From a checkpoint of a small class-conditioned image flow-matching model.
Model: 6.03M parameters, norm rmsnorm, layers 10, width 192.
Training: soap at rate 0.0019, 14100 steps.
Data: trained on small charts drawn from random numbers, 203450 training examples.
Rows from block 5 of a small class-conditioned image flow-matching model, named by matrix and row number. Rows with one number belong to one neuron. Each number is 128 + 32 x the weight over its row's rms, rounded and kept within 0 to 255. All counts start at 0. After the name is the row's rms in percent of the matrix's.
After each neuron's rows are labels from the 100 images, of 14976 (inputs lightly noised), where the neuron reaches its highest value: "lies over" is the class under the peak. Only what is clearly more common there than usual is listed. The data: small charts drawn from random numbers.
# fc1: MLP up (model.blocks.5.mlp.fc1.weight, 384x192), inputs 0-191
# fc2: MLP down (model.blocks.5.mlp.fc2.weight, 192x384, transposed), outputs 0-191

fc1.153 086 [119 101  93  91 106 122 158  79 110 137 123 117 118 152 130  79 130 154 120 177  95 118 109 155 117 151  69 171 129 173 154 148 156 146  99  92 102 114 144 117 194  78 166  82 136 114  83  80 133  40 101 124  86 123 201 133 149 146  91 114  81 140  71 144 108 137 103 165 129 110 172  67 126 105 110  96 185 173 128 119  98 124 141 175 100 155 136  66 145 159 111 180  98 157 164 114 174 170 103 132 115 127  98 114 113 209 151 160 147 148  94 125 179 137  92 128 136 101 134 121 105 162 122 144 143 144  94 101 167  66 150 140 126 100 167 138  96 107 197 177 120 131 125  93 150 113 145 166 128 132 146 121 111  96 178  89 110 136 127 149 129  95 136 176  78 134  85  35 116 172  54  93 113 115 215 107  92 159  90 182 131 109 132 139 164 147 150 133 120 120 129 109]
fc2.153 089 [132  98 136  85 129 115 107 177 133 121 195 129  79 116 125 151 141 120 141 103 121 128 134 131  71 121  95 111  27 128 107 137 137 177 142 135 117  90 103 133 158  90 107 191 132 156 103 169 123 147 148 147  98 136  52  99 122 140 151  68  85 110 133 191 143 147 122  99 149 125 147 124 107 101  74 170 144 158 103 145 110 165 161  71  93 121 132  67 109 100 107 196 144 143  68 140 190 135  87 132 169 134 164  90 157  53 133 161 130 145 127 159 110 107 135  99 166 158 112 167 121 135  98 114 127 134  71 159 195 163 113 119 140 121 199 107 159  96 145 168 126 138 142 151 133 146 130 105 229 127 135 123 171 131 136 152 172 105 116 164  86 159 148  59  85 158 143 172 111 131 190  56 148 121 135 131 162  98  62 132 168 143 163  83 128 147 117 130 122  82 135 117]
lies over: data marks

fc1.186 111 [126  81 132 113 162 130 148 185 186 149 144 136 134 160 161 150  95 169 108 134  84 175 127 115 163 108  38  94  97 147 164 194  90 169 113 129 131 170  88  85 193  96 113 162  53 128 171 104 164 141 128  62  84 179 159 108  45 136 145  74 113 108  85 136 140 145 156 138 133 127 135 122 139 163  67 120 174 130 156 152 173  96 146 175  85 122 114  32  94 164 143 138 160 142 169 150 113 173  85 121  81 104 134 111  90 133 149 148 108 126 145 139  70  47 110 134 133  87 174 164 137 167 105  83 160 183 175 122 129 112 112 146 125 111 171 124 126  93 151 103 146 170  92 161 125 148 130 113 125 124 113  99 167 113 128 144  98 171 110  87 131  85  90 113 151 131 134 151  63 135  82 120 137 141 166 121 148 114 141 108 168 137 106 119 105 117 116 139 166 113 169  92]
fc2.186 106 [102 168 168  89 148 122 132 105  93 137  96  92 173 100 118 176 142 126 128 112 134 120 117  73 111 143 114 170 120 111  69 134 185 163 109 164 146 125 103 147 158 107 147  76  99 108  83 180 103 111 162 196 159 119 108  93  21  87 188 121 161 146 103 134 120  68 111 108  92 131 176 151 135 125 144 131 188 123 155 145 103 104 132  85 142 169  85 106 116  82 158 104 133 150 177 172  38 147  98 130 189 137 100 165  94 190 143 178 107  95  76 155 167 149 105 142 161 113 154 146 134 126 102 113 117 157 153 168 134  90 119 173 229 154 132 101 150 150 138 102 188 174 123 110 124 151 158 149 145 147 123 136 118 122 113  79 188 110 135 159 144 157 131 133 204 135 164 156 113 134 139 105 136 158 139 130 142 136 143 140 182 138 109 150 171 129 203 126 117 159 151 148]
lies over: axes and grid

fc1.238 108 [ 86 135 110  91 131 150 130 136 161 124 192 106 170 127 142 157 107 144 107 128 149 140  65 103 131  99  89  92 132 120 148 139 126  83 125 183  90  83  61 104 129 128 138 147 127 122  97 180  98 133 186 151 110 125 117 139 135 154 156 113 119 123 116 143 163 208 134 113 105 100 139 127 136 127 112  85 169 172 123  88 137  97 109  82  87 120  93 118 167 124 138 118 141 139 160 117 101 150 146 141 152 114 166  92 150 106 125 133 115 118 150 196 129 155 234 167 210  95 142 167 186 109  93 106 112  86  50 119 156 110  88 183 135 106 111 177 144 150 153  93 163 118  76 177 151 203  96 124 165  85 136 181 129 125 152 112  50 160  96 103 160 145 112 135  72 153  60 151 179 117 129  95 109  98 163 133 102 148  51  97 139 108 147 111  80 115 122 136 109 132  72 139]
fc2.238 103 [148 116 118 153  96  83 113 117  94 100 102 144 201  75  69 130 141 162 146 115 123 189 123  77 120 136 105 132 101 131 101 137 152 120 109 148 112 164 128 154  77 132 128  84  73 134 101 100 137 156 132  94 128 110 124  94 141  78 180 158 123 139 142 137  72 121 157 120 153  90 138  59 166 122 113 124 112 133 174 178 111  83 146 144  48 146 167 187 188 114 161  92  97 124  77 123  92 181 135 120  77 109 167 202 113 134  88 152 156  84  94 113 131 148 140 153  91 116 115  99  88 131 150 160 105 201  95 114 123 118 144 166 157 128  99  91 115 125 117 126 145 101 103 128  98 161  76 110 145 156  86 159 197 155 154 173 109  84 119 135 125 107 144  59 147  67 135 120 118  81 176 162  76 133 112 157 147 130 110 112 132 156 101 218 157 115 144 166 135 138 136  36]
lies over: axes and grid

fc1.133 127 [122 142 154 143 199  86  92 150  79 182 172 188 166 142 159 156 120 116 107 109 196 161 143 107 125 138  96 123 152  82 212 135 118  96  81 122 101  75 121 183 116 202 157 124  97 126  88  88  83 111 188  96 129 118 153 177 173 194 133 134  81 132 132 117 132 157  91 126 161  98 131 132 101 134 143 145 138 148 155 106 100 142 101 135 136 135  61 148 147 135 188 147 156 180  93  92  80  63 145 139 130 164 161 120  45  92 154 125  55 131 154  92  64 128  74 118 163 150 142 123 140 171 159 175  91 112 158 153 152 130 142 151 196 127 115 133 135 137 126 104 126 126 123 117 125 162 121 152 102 170  85 122 145 118  67 157 193 112 166 115 138 104 150 169 150 129 142 139 157 151 117 173 135 135 130 127 124  73 134 120 183 112 137 151 102  95 152 161  87  73 107 141]
fc2.133 104 [123  66 161 207 133 176 187 145 130 104 133 128 125 118 100 120  96  78 151 118 141  79 138 129 144 114 119 172 100 189 158  89 108 178 155  99 200  99 142  92 152 109  81 161  88 195 182 145 111 161 124  86  99  90 136 192 123 102 139 159 144 171 125  90  99 139 180 174 143  85 170 138 150 137 116 107 108  96 135 161  77 143 153  96  93 104  93 129  72  96 117 109 132 109  72 113 116 130 101 174 135 166 159 147 132 158 175 136 131 145 194 115 209 109 121 121 101 149 106 159  67 134 142 108 136  72 130  72 148 151 120 113 121 164 112 121 171  83 134 124  37 200 132 124 122 106 117 108 186 110 198 122 129 142 122 109  86 150 146  89 128 106 118 160 123 129 166 175 160 103 115 120 140 135 146  85 111 128 152 156 130 145 165 168 109 160  82 187 140 114 115 101]
lies over: axes and grid

fc1.372 104 [106  92 141 107 121 161  92  75 102 169  63 171 112 152 101 133 125 173 122 144  98 135 159 120 139  81  98 175  68  94 109 128 159 110 133  93 148 167 158 145 134 133 129 127  79 107 170 159 161  93 139 126 110 104 104 114 140  73 131 177 174 169 172 125 165 161 179 169 107  89  43 138 141 158 159 127 171  91 105 135 113  99 110 140  99 112 114 110 114  99  81 135 126 154 118 129 164  98 115 218 135 135 227  58 163 188 146 101 116  56 169  99 131 104 135 149 171 108 103 228 137 164 122 137 180 134 144  91 153 116 154  80 104 148 146  97 157 165 157 115  90  98 125  69  96 141 121 164  71 134  91 143  87 138 156 136 110 140 151  65 102  94 154 137  96 146 129 136 116 120 121 153 133 160 135  60 123 134 151 111 148 126 165 109 105 170 115  91 119 115  90 110]
fc2.372 089 [133 180 119 104 109 106 151 165 144  75  88 137 122 129 110 128 124  59 154  72 138 117  92 144  81 141 153 130 182  70 115 126 178  81 201  87 179 146 127 117 161 105 124 124  80 136 150 125 128 157 131 140 136 106 122 168 132 175 136  62 122  99 144 103 158  94 137 138 139 193 158 222 103 139 173 148 103 111 147  73 159 163 153  65 111 132 169 129 139  98 163 112 117 103 163 131 144  78 132 196 143  82 118 139  85 106 167  99  44 161 145 113  87  84 136 120 136 105 124 120  77 120 131 133 111 189 113 162 187 132 145 178 115 116 115 152 130 111  88 137 163 111  90 197 170 129 145 152 136 155 195 106 105 167  66 131 121 115 132 157 124 127 115 128 110 128 150  97 154 192  99 140 125 122 171  67 161 116 100  92 159 116 125 129 151  98 127 186 203 140 114 104]
lies over: data marks

fc1.269 093 [143  80 131 167 104 111 120 122 141 136 152 128 133 127 153 158 106 107 167 125 200 144 130 169 130 148 129 149  53 131 114 154 156 167 177 152 116 107 109  94 124 185 169  87 135 161 138 196 107 114 143 173  95 123 113 143 119 172  74 130 134  94 119 197 115  97 108  73  83  40 110 183 100  99 160 185  99 106 100  96 173 157 119  92 132 178 109 129 101 192 123  89 149 104 129 156 115 104  86 168 127  60 154  77 131 160 130 111 129 127 118 115 108  17 135  51 123 114 138 146 103 105 151  96 152 153 176 109 128 118 138  68 126 121 113 156 164 179 135 103  98  98 127  79 149 126 148 171 155  97 114  97 130  63 120 181  89 168 140 193 101 160 115 108 112  94 104 114 152 129 144 132 197 100 121 149  95  98 100 106 115 119  92 155 127 110  80 152 143 126 121 161]
fc2.269 099 [135 187 123 179 120 174  85  99 108 102 139 118 177 168 142 164 165 153  55 137  90 180 146 130 146 116 148 130 163 128 159 143 117 144 146 119 152  49  66 157 112 159 131  98 163 139 155  94 135 110 180 172 129 146 145 111 135 139 144  96 140 155  96 200  52 108 123 155 136 130  83 180 132 145  92  98 147 145 121 139 181 165 125 116 175 160 123 102 123 176 112  90 106 181 120 137 105 137  99 154 129  89 100 120 138  85 134 118 154 122  87 155 106 141 146 235 158 113 148 107 109 110 111 126 142 115  91 155 118 109 158 146 132  66 174  41 120  99 208 140 178  88 121 183 103 149 104 162 130 165 139  78 145  21 154 121 132 102 138 104 119 109 150 141  93 121 138 188  69 143  93 124 118 122 154 174 135 103 143 130 131 124 113 163 107 149 116  87 125 130 189 136]
lies over: data marks

fc1.99 121 [ 94 134 151 115  95 112  84 110 156 157 121 186 114  60 154 113 106  77  96 148 150  50 150 128 128 128 160 117 119 160 164  85 115 137 105 132 179 123 112 143 131 193 191 167  96 117  98 130 195  86 145 108 117 150 218 122 110  73 190 116  87 138 221  95  99 192 149 126 147 141  73 146 106  91 180  38 154 123 121 113 100  62 192 175  84 149 169 119 128 175 152 113 130  94 125 154 153  90  59 132 108 152 106 103 132 142 137 115 141  93 132 118 110 154  91 125 158 154  69 103 110 139 156  86 143 131 122  87 144 141 128 126 122 145 113 119 150 153 114 108 162 165 137 136  63  94 140 134  98 170 122 177 101 124 105 121  99 121 167 171 154 124 112  98 136 118 140 168 107 127 173 156 101 168 172 177  88 108 116  93 122 174 125 151 167 135 165 126 155 124 114 108]
fc2.99 106 [117 164 129 164 140 165 107  68 135  90 114 151 183 134 135 142 130 140 122 111 134 123 111 133 176 115  82 115 127 149 164  85  95 137  87 149  79 206 101 124  71 131  96 148 117 148 118 144 109 135 147 183 115  84 113 153  90 151  96 223 161  79 106 113 125  67 176 150 121 108 153 102  84 141  72 158 164 117 163 162 126 112 162  84 104 156 142 111 126 198 149  87 139 144  77  87 159 152  72 106 120 102  98 124 145 158 177 131 137 193 127  71 119 144  90 107 124 150 135 189  94 135 130  95 133 134 118 109 141 126 157 153 120 135 160 108 178 118 147 154 119 154 143 184 172 107 119 157 171 141 111 177  64 123 116  96  73  93 193 107  86 115 114  63 122  45  93 164 113  95 130 130 110 115 110  63 160  90  84 155 152 106 129 130 133  47 109 129 101 135 151 128]
lies over: legend

fc1.325 104 [140 179 151 103 175  44 138 124 151 132 169 140 120 104 125 159  97 101 154 111 122 103 114 130  54  83 141 106 140 154 142 155 116 139 131 179 101 123 120  87 190 106  61 147 163 100 202 171 119 124 151 195 160 115 127 165 115 115  73 116 178 131 182 139 104  88 159 145  68 104 165 124 101 122 161 128 171 145  67 128 157 184  69 110 124 113 157 174  81 168 176 119 139 153  76 144 143 176 137 122 124 127 110  69 135 128  79 143 126  87 137 139 111 122 142 180  78 141 186  95 142 146  98 118  97 101 138 134 127 109  92 191 119 139 121  94 168 111  99 117 180 172 142 109  93  92 150 137 152 116  86 133 125 122 119 110 182 172 149 133 120 119 117 125 161  81 172 187 121 128 140 170  88 102  87 142  65 168 155 146  90 158 131 159 197 124  81 183 120 115 143  94]
fc2.325 102 [124  58 128 136  84 150  86 155 106 119 139 100 110 165 177 164 173  60 157  93 124 124 152 131 106 137 156 159 150 141 105 135 185 105 126 118 135 141 143 123 226 152 146 113 177 144 110 154 133 108 131 138 147 189  71 131 110 174 122 174 121  68 145  90  64 144 167 107 155 148 113 112 104  94 124 163 187  84 111 150 131 188 115 143  82 155 174 181 157 127 108 148 113 154 124 145  88 125 124  95  92  93 145  97 107  89 152 110 171 172 171 108 105 114 148 153 180 144 114 136 143 131 108 144 126  90 115 121 169  68 160 119 163 128 161 144 102 158 104 133  91 173  72 143 107 116 122 118 122  90 108  69 100 128 129 125 168 114 117 131  72 190 125 138 138 121 115  89 119  83  77 161 178 151  84  87 171 105 167 189  82 169 194  78 169 119 167 170 166 112 142  78]
lies over: legend

fc1.336 098 [126  87 131 109 101 154 113  94 197 121 132 113 102 173 110  98  95 110 130 109 110  44 156 155 131 120 127 135 116 167 158  83 111 151 112 146 129 130 182  50  94 131 156 119 139  87 137 180 165 133 150 130 116 141  99 159 120 109  81  89 148  77 193  76 162 131 140  86 136 148 155  85 174  85 139 101 131 140 136 128 161  75 113 147 116  73 150 153 124 181 186 117 127  69 116 128 170 150 115 184  92 115 133 128 124 105  58 113 136 120 129 111 111 156 123 165 161 149  74  74  97 116 115 127 109 127 151 140  85  83  62 133  86  85 164 100 162  72 181 104 102 145  87 120 168 138 138 102  47 118  70 126 139 156 126 160 180  80 104  93 186 175 107 132 122 113 166 167 120 166 119 121 126 144 148  73  44 150  96 158  86 152 105 140 137 121 164 151 119  99 145 163]
fc2.336 105 [126 191 119  95 159 153 128 180 170 102 127 107 176  86  60 143 101 123 139 123 157 108 167 122 102 103 139 187 127 153 112 150 154 170 171 164 138 124 134 206 132 158 101 109  68 122 156 123 135  92 111 147 158 131 117 135 114  80 167 153 104 168 151  66 143 149 145 164 157 100 105  68  85  70 116 153 117 150 183 155  99 147 204  66  56  95 104 128 158 158  80 118 130 131 115 145 139 140 115 139  97  90 145 100 148  84 142  74 107 166 105  96 137 104 140  97  85 133 111 182 192 113 116 123 161 113 116 124 158 164 110 116 126 105  60 115 119  49 136 178 157 124  81 164 117  94 152 173 140  81 203 101  91 160  96  80 134 108 135 137 183 105 146 142 108  81 153 117 106 155  95 140 107 161 137 135 141 101  60 140 110 177  74 121 155 147 151 154  99 135 126 137]
lies over: legend

fc1.202 096 [110 165 100 134 100 133 108 156 170 105 137 110 126 136 139 129 152 146  56 120 154  89 217 141 112 116 128 110 173 156 108 110 147 207 115 150 148  71 106 141 153  79 112 103  82 103 131 104 112 135 117  88 133 163 145 165 118 134 135 172 119  99 141 139 137 128 128 182  77 123 202 151 164 114 160 119 179 128  50 158 149 140 123  70  83 139 233  83 108 123  56 141 172 119 123 138 123 118  81 133 199 129 110 137 129 181 179 112  70 107 122 146 114 122 123 117 180 152 112  75 162  79 145 150 137 162 134  89  80 140 127 168  96 120 121 125 106 144  87 172 167 161 106  88 138 137 172 102 147 133 107 143  71  78  93 126 138 159 134 121 139 134 145  94 156 148 116 128 136 129  89 105 134 171  78 155 134  75 109 115 113 100 163 113 210 165  98 113 168 109 156  55]
fc2.202 094 [126 132 101 185 129 116 151  95  73  94 153 131  56 127 129 127  14 142 113 103 157  69  94 156 143 113 110 135 106 101 137 147  94 184 130  80 148 113 157 134  90  78 160  99 135  57 163 181 106 188 153 120 127  50  94 143 129 216 125  97 154 157 155  84  52 151 139 143 137 116 167 159 172 114 161 136 172 160 115  97 161 131 130 177  96 153  76 107 145 130 172 161 176 129 113 178 130 132  93 158 110 125 117 135  91 107  91 106 152 154 128 149 108 126 102 140 121 133 124 126  53  98  78 134 112  89 102 115  94  59 113 135 160 154 153 130 142 114  97 107 149 107 146 151 172 132 106 133 141 147 145 137 152  86 192 149 116 185 124 121 148 134 111 136 139 118 131 149 169 113  93 113 150 166 163 106 124  94 158 179  59  87 102 159 156 147 139 122 134 122  84  53]
lies over: axes and grid

fc1.344 093 [154 144  95 126 212 106 153 133 142  80 164  82 151 105  91 162 108 135 156 129 152 129 176 148 143 163 160 149 122 147 114 129 155 148 135 143 158 117  71 127 143 116 122  95 101 136 117 116 112 150 179 159 106 155 172 152  91 113 105 176 122 159 102 112 172  76 204 153 161 114 127 160 136 192 110 139 136  85  71  81 178 125 122 174 126 106 197 119 141 180 174 133 152 148  73 129  82 158  72  71 124 116 108  78 132 106 138 118 190 132 137 125 126 109  76 191 180  96 117 106 156 104 129 128 172  95 102 137 132 110  93 144  92 187 134 156 183 136 125  96 148 188 223  94 107 112 116  89 105  95 136 104 147 133 127 154 139 159 132 167 138  99  67  96 175 154  98 126 138 200 128 104 136 152 115 144 118 119 128 140 121 110 159 132 178 102 107  51 168 132  57 145]
fc2.344 087 [143  86 101 132 110 145 109 116 142 169  92 107 120 163  67 132 155 115 156 108 137 106 113  88  92 136 102 105 180  68  99 123 114 154 147 125 145 135 105  88 124 124 150 156 129 157  80 101 111  79 134 119 109 190  85 110 163 175 139 127 113 108 134 115  95 129  99 137 149 146 111 122  44 184 103 171 151 133  80 213 115 161  84  79 106  60 114 147  95 140 134 134 120 149 171 107 102 190 172  73 156 164 129 207  80 155 137 144 206 134 123 163 160  96 158 125  78 103 116 129  97 145 145 140 122 192  81 120 107 113 115 149 131 139 130 109 130 120 110  82 181  93 152 128 113 162  96 122  98 189 103 200  56 160 135 135  75 144 144 126 117 152 148 162 168 167 126 105 115  67 145 107 119 144 153 108  98 172 126 158 157 149  56 144 165 121 140 101  75 152 145 188]
lies over: axes and grid

fc1.337 101 [ 74 127 121 159 156  89 145 124 166  80 100 155 159  81 128 155  95 136 110 162 155 144 137 124 142 149 156 122 132 176 146 156 167 120 116  96  56  67 165 159 140 168 112 132 121 116 147 188 125 160 106  84 108 171 142 125 166 144 123 168  75 126 108 151  93 137 142 124 162 137  64 113  91  93 100 128  99  82 154 108 157 104 187 130 165 144 124  87 179 141 198 133 105 155 105  82  73  62  88 143  74 136  79 139 132 137 193 136  68 135 154 129  72 177  82 186 135 184 149  68 130 192 147  93 141 152 149  91 152 180  95 198  91  98 145 169 126 118 101 121 188 119 120 160 130 154 150 166 133 135 100 169 141 156 117 111  92 121 141 104 196 131 104 172 160  95 150 163 161 181 141 133 201 167 107 111 115 112 144 150 124 147 156 134 146 106 100 129 137 111 129 140]
fc2.337 106 [114 141 145 147 131 125  98  94 147 122 101 118 165 131 190 122 141  82  76 138 144 119  88 146 146 171  41 156 108 102 141 114  96 189 111 101 201 138 188 142 119 122 154  83  75 131  96 178 106  85 169  93 115 125 130 128 140 138 127 216 132 116 112 131 178 108 169 185  97 109 114 137 119 111 158 118 139 127 128 146 121  88 125  96 160 101  63 127 127 103 113 180  90 157 132  82 102 154 101 148 101 145 119  47 142 101  88  86 147 141 129 140 145  59 112 178  82 140 117 151 105 108 107 155  98  83 205 176 102 144  67 114 129 193 127 179 118 148  82 125 103 114 117 121 153 173 173 144 124 132 164 127  78 142 143 124 185 127 172 104 127 124 135  74 155 126  88 186 206  73 100  97 109 113 137 157 124 145 150 104 125 159  80 109 158  89  87 156 120  95 142 157]
lies over: axes and grid

fc1.93 122 [112  96 111 146 139 152 183 160 152  71 137  98 158 129 101 190 128 134 183 145 127 153 146 104 100 132 149  90 137 163 100 119 146  87 120 131 115 171 147  70 102 124  73 126 126 109 120 142 121 135 148 104 127  58 204 126 153 132 133 161 133 165 135 102  60 110  60  68 168 113 150 180  89 157 121 180  57 118 145  49 131 135 140 138 119  71 132  80 148 167 169  90 150 116  83 125 154 105 100 129  81 209 150 165 182 148 132 110  83 128 101 127 121 143 142 142 123 114 159 106 172  96 140 124 149 126 120 114 204 115 137 214 113 137 120 130 169 125 110  71 100  86  97 119  96  51  89 138 134 160 131 149 151  53 100 149 136 146  67  95  83 142 161 109 128 132 158 128 116 106 114 123  56 163  86 153 110 105 118 161 130 107 155 177 164 118 130 138 100 156 129 126]
fc2.93 114 [115  80 168 136 146 121 142 143  86 136 165  80 122 132 105 152 107 157 108 143 115  95 150 125 110 113 142 142 167  71 113 158 152 104 136 127  14 125 170 152 130 141 123 181  61 131  84 149 142 109 154 106  61 115 160 105 109 140 142 114 141 135 124 110 138 104 148 147  85 129 125 107 112 110 101 171 168 142 179 192  93 135 195  98  98 181  83 152 144 180 109 171 115 150 187  66 160 130 156 144 141  98  88 131 149 131  74 141 200 164 116 145 112 139 150 151  78 124 139 110  87 130 147 127 119 128 179 182 162 108 123  54 136 134 129  87 146 163  62 102  80 158 181 116 117 125 110 122  86 170 103 158 105  65 127 183 146 131  91 142 150  96 189 124 142 116 142 142 118 138 137 134 101 176 101  97 102 148 118 117 123 217 149 117 143 109 220 116 101  87 159 133]
lies over: axes and grid